From a checkpoint of a small audio embedding model.
Data: trained on strings of digits, spoken by a formant synthesiser in many voices, 39062 training examples, 46.5 epochs.
Rows from block 3 of a small audio embedding model, named by matrix and row number. Rows with one number within an expert belong to one neuron, the router's apart. Each number is 500 + 50 x the weight over its row's rms, rounded and kept within 0 to 999. All counts start at 0. Numbers have three digits each.
Before each expert's rows are labels from the 100 clips, of 14976, where the router gives the expert most weight on average: "responds to" is what is common among them. Only what is clearly more common there than usual is listed. The data: strings of digits, spoken by a formant synthesiser in many voices. In brackets: how many of the 100.
# router: router (model.blocks.3.mlp.router.weight, 8x160, trained with AdamW), inputs 54-107
# up: expert up (model.blocks.3.mlp.up, 8x160x160), inputs 54-107
# down: expert down (model.blocks.3.mlp.down, 8x160x160, transposed), outputs 54-107

# expert 4
responds to: voice: high voice (51)
router.4:440449350469495456494535569423416517495475478486498551566634560468498474504577455519490582574521540413533548421544554466509475469563546507503422420548526560556436
up.0:500500500500500500500500500500500500386500373500500455500500500617500500500500500500500500537500371500454532500364408500500500589500583500500500500439500500371500
down.0:500500500555554612500500341500572500610500453577500500500500500500500500500500500500451500500500500500500500661500423500500500500500500500392500500500500500500399
up.1:500500500445500500500500500500500612467500500500525500500500500461423450500500500500529500500500460500533660500535474578583582500500665439576500500500500500500535
down.1:500500500500500500500500500500500593435574500420500500500500529500500500418369500580397500549500500500500604500500500500638500612500399565500500500408411399500500
up.2:500500423500500500500500500500500448500452554500431500500500577500429515500500500500560552500432500500500500500500500500500500452500500500448500383609500500500500
down.2:424500500500500500564500500611564500500403542500500390572500309500500500500500419500500500528500500446500500500448558500500598500395500383406500527376542547500500
up.3:423537500444500500500395445500608428500437477547500587598578500548603500630500500500500500500500500500500500500500587541570500575500445500466564500412448500500416
down.3:500441500500546500500500500500500500500500444500500407500500500483500500500546500500500419500500500500500472582500403500426500500360418381500422449500500446373500
up.4:500500500453500440500589500500500500552500641500500500500500500500634571500500500500500500500500500500573500500500500435500500583500500433500500500500422500621597
down.4:500500547500500500500500500500500461500500500607554500362500500500406500500429443609500500500500500500530569500485436500615500500500500500315500500500500500500500
up.5:579500491500485500500500500500500500500500500500662500500500500500500500500500520500500480500395322500402500500500500500500500440500500500672500556500500458500574
down.5:586500500439500500552500500500500500500500440500500500500486398500500500500500669608500500500500500500500500500622346500597500500500500500500500500500570605500454
up.6:500500500500500500576500500500500500500500603500500573447500500500500500500310559533548456548500625500500544584663389395500587500500500528626500500383500500500582
down.6:500500500500500559500408500618500566500500642500643500500500500500500573419587391500500500500451500500500595500379500500500563500500552500500500631500500500500500
up.7:500433387594500500500621500436500500636500500500500500500500500500500500618500500500500422500500533500398500530500500500500500500639500569500500500500500500417500
down.7:500575500458500500500500500500500424500500500500424387500500500500500473437500500500500500500500500500437654500533500500500500500500500500500500500500500500500471
up.8:500500500500563500500500500438500500500576500570598500500500540500500449500500397425500383594500500573500619500500500549500500500500500416500500500424577556500624
down.8:500500500500500500500517500500500500437497500500646565500500560540500559500500500500500500585500448500536500500500500500500500500500565466561500429553500500500390
up.9:536500500500500500500500500500500399588363500462500500389500500500500559500500500500500452387500500500500458500500500537627500500394500482343500500500500600500500
down.9:500366587500389500642500500500371500500500500500500500500500500500436527500526551575305617500547500500500500500484500500500500500500603463451500500368500500500500
up.10:500500500500500424500500603500627500500500500500500557380500601500424440500376500476500561500414500465500352500500423500500369560500500500500627500500416500500433
down.10:500661500500500500500500500500500500553500500500500500500633556500500500500456500500500500500500500425500406500500500453500500500500408500500446390500622500500421
up.11:500500500500500398419500410500500500655500500500500500500500682389500500500500500500500500500500500500500500500576500500500500500500500500500600500500500500500500
down.11:584500606500423500591500500392500379500500500500500500500500500550500500500500500500500500500500500500500500381500500500500500500432500500500416500566637500500649

# expert 6
responds to: voice: child-like voice (70); mains hum (37); thin (high-pass) (33)
router.6:459546417472552529468605518546433535485581505422486597563530511478493485490581435479419579595515476476482426523524570456428506424470509490556467455473472527506479
up.0:431500500500500651567500500500500500500500500606500500500500500367500424500631500500500500500500603500500500500458500500500500500500500418500500500375449500500500
down.0:500500500550500500442500500500463500500399500345500585500500500451500500476404500500655500500500500463500562452500479500500557500500357464500623500500388500500500
up.1:463500500500599500557550500500500465500500500500342522500410500500500500500500500588500468500500500593454404613500500500500500359500572500449500339500399500500500
down.1:500601500500500500586414500463474500500500423500500500500500430500500605500381500500500546500500619500477500500500358500500237500500552451531500468500536500500392
up.2:550500500559407500459433538500500500500500500383500500568585500500500500453500500500500436607500500500589559500405439500500500374500500500500500500500500412609500
down.2:500500500500468577500539500552434500500500500603445500500500500500500500576500500392500500500500500500443500500500500500421500375500358500500524500500633500500500
up.3:500564500652500500500553500500500500500391382500500500500500500500500430570500460500500447500500500476500500500605555500565647598500439500603575500500500500609359
down.3:564435618500500624486500500545447500500500500553500500404500353440417500500597500500500500500500500500500451425500500500455500500500500418500500500500500500500500
up.4:500500574621563440500500500608500500406427548500500500500500500500500500500500436500500500412500533500436500445500500558566500500500500500526500500500500625500500
down.4:500500537500500500500500500500500500399433500424525500500500626617594500500500500500549425500500500500331500500500500500500500620500450500500500500500500500611500
up.5:500500500500500586500500377500500500500632500603500500476500500568554500500500617500500500408500500500424401468500415338555500500500500414635500414500500591500500
down.5:599500500500557500500642500447500442500500591562500394500500500622575500500457500434500500500596578579500533500500500434500500500500368500500404500500500500500500
up.6:500549560427500366500500500500500500500500411543500500433458500500500500500596500366584500500500500500570500500500500590500500500500390500500616500500500500436500
down.6:500500570500500367537500559500500500500577500500500500354455500500500500530500500500500578427381500500500477500500366500500582500638609645500500452423500500500500
up.7:558426500500546500465500500500500500614500500619500574500500500404607500650500500442473500500575500500500500500500421620500500571500500341500500500500500500500500
down.7:500500500500500630427500500406500406500392500500441500500535500600424608500441500500439500500500439434500500552500460500500627500500643500500610500500500500500500
up.8:500500500566500640437500500500500500500500500500429500356500500500500500500410606500424500602500439500594500500500500500500500500500500500430500500500500676500500
down.8:303500500614500500500500500459500500500384607393485500612500500500538500375500584500500500500500500500500500421500500452500500500500356500402414500456500500446500
up.9:500500500500500604391372435563500467500601500592500500500523434500500500500500500500500576500500500431564500500500500500500471574481500500477500500464500500500500
down.9:447500500572500500500500500500500500500500500554478500569500360524500560500500500500500637500541500467500500500612398500500500500500474500500500423500363500500557
up.10:500500547500500500500365500500500500500500500500500445500500500550426500500500500599427500500441500500500500428500373533500386530597500500500500500663639500500500
down.10:500500500500500500500500500500500500500500500500500500586500500355668500500500500500452500500601500500500358615500500500500500500500500500500399500500500500500500
up.11:500500584408291389546500602500591293500681500500500500500500450430500500500500500500500500500500500571500565500500421500500500500500500500608500500579500500500438
down.11:500500500421500500429500500500500500500500500500572500500500500545500500631592500500500500455457500500500408637500603500500500328500324500438500468500500500500500

# expert 1
responds to: whispered (75)
router.1:536572474474555542553564587477537448527435428507435566497484433449487523437480528562538549476550499446634430406539540597492621469447507468557465527468504471520486
up.0:398500500500388500500500500500553500500300500620500500500500368500500500500500500500500500500500500500500500500542500500500500500500500500500500500423500404500594
down.0:500500500500500500500500500500420410550500500500500500439380500648500500500500500500500500500500500500500500435500500500500500500500449500500500500436476500500500
up.1:500479363500625500559500594500500500500500570500500500606500409500500500500500500500500409500413500500533391500500500624723500500554500500500500562500500457418455
down.1:500500500500527500500500377500500463500500377500598500405500408500500500622500500500500500500535500500500538356500435500500429500500405500500500439500500500500500
up.2:500603542500500500404500500500500500583594500500500500457500622423500500500500500500500574500500500500500500656500281500500500500500500500500500500500404560407590
down.2:500500500500500500500500500455658500500448500500500500500500405615500500650500500500573500500609564500500500500500500563500500453500428500500500500500474500500447
up.3:486500419598500500521401584500500347500563594456500500500500500500500500590549500500500500500500500500500560500500500405500566657515434500500445500500500500435500
down.3:500500500439500500500500500500500500500500500403666500500644500500500500601591500597500500500500500500500352500500500500500500500448500500500500500500551500500500
up.4:500500500436381500500416500445642500422500500500500500500453439447663566500500447500537500500555429500500500500438500556500500500500567578500423500500440549558500
down.4:417500500500500408500409426500500500500500428500446500500500500442500500500500456500567500500500500500500500445500500587306500500500500500500358500500394500500453
up.5:500500500612500500500500500500620450539431500500500419500500500500413500500500500421372500500500500573500500500500342500571500500500621500500447500500500500500500
down.5:500578533421500500500565500500500343500500587376500500500500500460500500618500500579500610500500367500566470500500500500500500500500401574325420577429316500500500
up.6:416500531441500652532608591500500500502406528500500500467500523500589500467500500409500412500500383500500500544604500559573622500424619500500500478464500500500500
down.6:371500560500557414417421500543500500500652500575500555500500500565427641500443408500500470562459500430500500500557500500500500500500375443500500500425500500500500
up.7:500500500500607404333500500500440500582444500500500500500500500500500500500500500500500500500500500500500414500500420376627452500500500500500500500500500500500500
down.7:500500500588500500554500500439500500553511500500500500627610500500500500451456500600418402500500500500656500500500560500439500500500500534500562572500500500500500
up.8:500500437500584500500500500500500413500500500500425571500500409500565500500500538500500500500500500394500607500500500500500500500571500500609540500500500393538500
down.8:500541500595500500500500500468500500516500500393500604500560500500460500500500541500392592432543500409500500534500587500500426500420561500453500419574500500500461
up.9:500500500585434500500500500500519453500500500500500500500500500500432577500500452500500572500500500500500500500500500500532500500500500500500500593643500500500601
down.9:500500500500500500500578500500500500500611500500500500500500500500447500500500500610500500500500500329539459606500356500685569500397500500500500500500500550500500
up.10:592500500500500500500500619500500500518572500500582500500500500500500500500500500500500500500565500500500413500500478500500500500500536500500500500619420500500431
down.10:535500500431500500500500500500500500500500500457500500624500500500397500426500500500637500500500524500500560500500500463500433462408500500368500500500500500500500
up.11:500500500500500590500500577556473500500500510500666405500500500500500500500500500500500500500500468500500500429549500577441592500630661500500500362500500587382622
down.11:396415500423374369607500586500500500500500500545500500500564600500500500596500500500422500356500500500500435500500550500500500500556500500500500500500500352419548

# expert 7
responds to: voice: high voice (68); quiet level (62); mains hum (42)
router.7:418463400483461502447571521421437518409532483445547471615508495494489550541543501586401540671495556500424528522518566426454494424484562485558440451470493573522480
up.0:500405500500591640500500500406500572500500556500500559566500556624500500500500500500423432618500500500555500500500358500500500500383500500500500500500435407500500
down.0:412432500500500500500558500500500500500500500500500575597500436500440440500632500500500500500500500500500500556591419541500500500656500500500500500500598500500500
up.1:500681554500445447500537500500500500500500500500586500417500500500500500500500500500375615500500500500500500500500500500591536500500500500500500500500500575500500
down.1:500371595500500531500588500500500500528500500390464500500500500500552500500500500500635500430500500500396379500500500500367500500406500500500500500561500500500542
up.2:405373500500500500500500500500414500500500500532500603500436500602500500672500500500500500500500500500500587500500500500500500500500500390500500500500500500500553
down.2:601500500500500500500500500500660437370500409353500500500500500500500349386500500500500352500500500500500500500500500500500500500592593439500500500360500500500500
up.3:457500400500500500500500500500608433500540500590500458500500500500500500462638500500431500500500500500500500500428500500500500500500500447500500500500606449500500
down.3:500500500500500500395500500500639500500500573649548500500500500533500500500500500500388500603433500500584418500500576500459500335500500500450500500500500500553500
up.4:500500500558500345390441500500500500587500500581406500583500623500500500500500500391397500662500500551500500500500445500500500500500500603500500500438500500444500
down.4:500500578500500349573575500566500500500500500500500500500500500500500500411500500500500500500500416500500500500585500500464500500446500500500500596500500500500404
up.5:500500500500616586500611500448500500500500500416357500500582617500722500620500500500500500500500500407500500500415500336500500500438500500368500500500500500500500
down.5:581605500500500366500396500500500500500500500550438500565500500500652500500500424500500500500500545500413500500500500500500341500500500375500500457500500500578397
up.6:500500500405500582500500380500500500500362500567468500500500500500500500563500554500451451500500500608500500500500480500366500450548500500500500465500500500496500
down.6:409500500500386608500500584500500500610367500500500500500500500500500500330500500431500500500500500407500500500500548500500500648622458500435546551500500500500429
up.7:500500500561500500500500500500500500500500500500500556466451500433447500500412500500500500563500500627500500500449500500500500500500500500500587500500500369557418
down.7:500500500624500500500500500474606500500500500500500500390441500500500422457500500500500500500500500500500606500443394500395575500500594523500500500500500529394500
up.8:500500500500560500353500500500500500454581500500662500500500449500588500573569500500500500500500431500500462564541471432500592500500500435500500500500585500500500
down.8:500500500500500500500500500500500500500500500500500433500437374500500500500596560500500500549500500500446500500416500500500500500500500500500454555500631444500500
up.9:500420500549604500500500500500500500500500580559500444309500390500500500590500500500387500500500500500444500500564500500500551537411500500500500471500500500500500
down.9:500581500500500500500500500500500500579500500500500500500500500500500414500500500500500566500649500500500500341500597500588500500500500500500500500500500500411500
up.10:450500412500500500500500500500500500394500500500500500500500500382500500500561500500680500500500500500421500670500500500500500500500500457448500500500500538442605
down.10:500500422500500500500500500500500500500545500500598399500459500500369500500500500550500500582500500500457388500500399500500500396500500500500500500442500587500500
up.11:466500500500500316500500500500500500393468550500461579500448598500500500500500647500426500500500500500500621500622500500500500597500500500458500500500500430500572
down.11:500500500500500500455500500500405500441500500500500500620554573500619500500500540608446576500500500500500500500390500500382500500500446500500500467500500500579500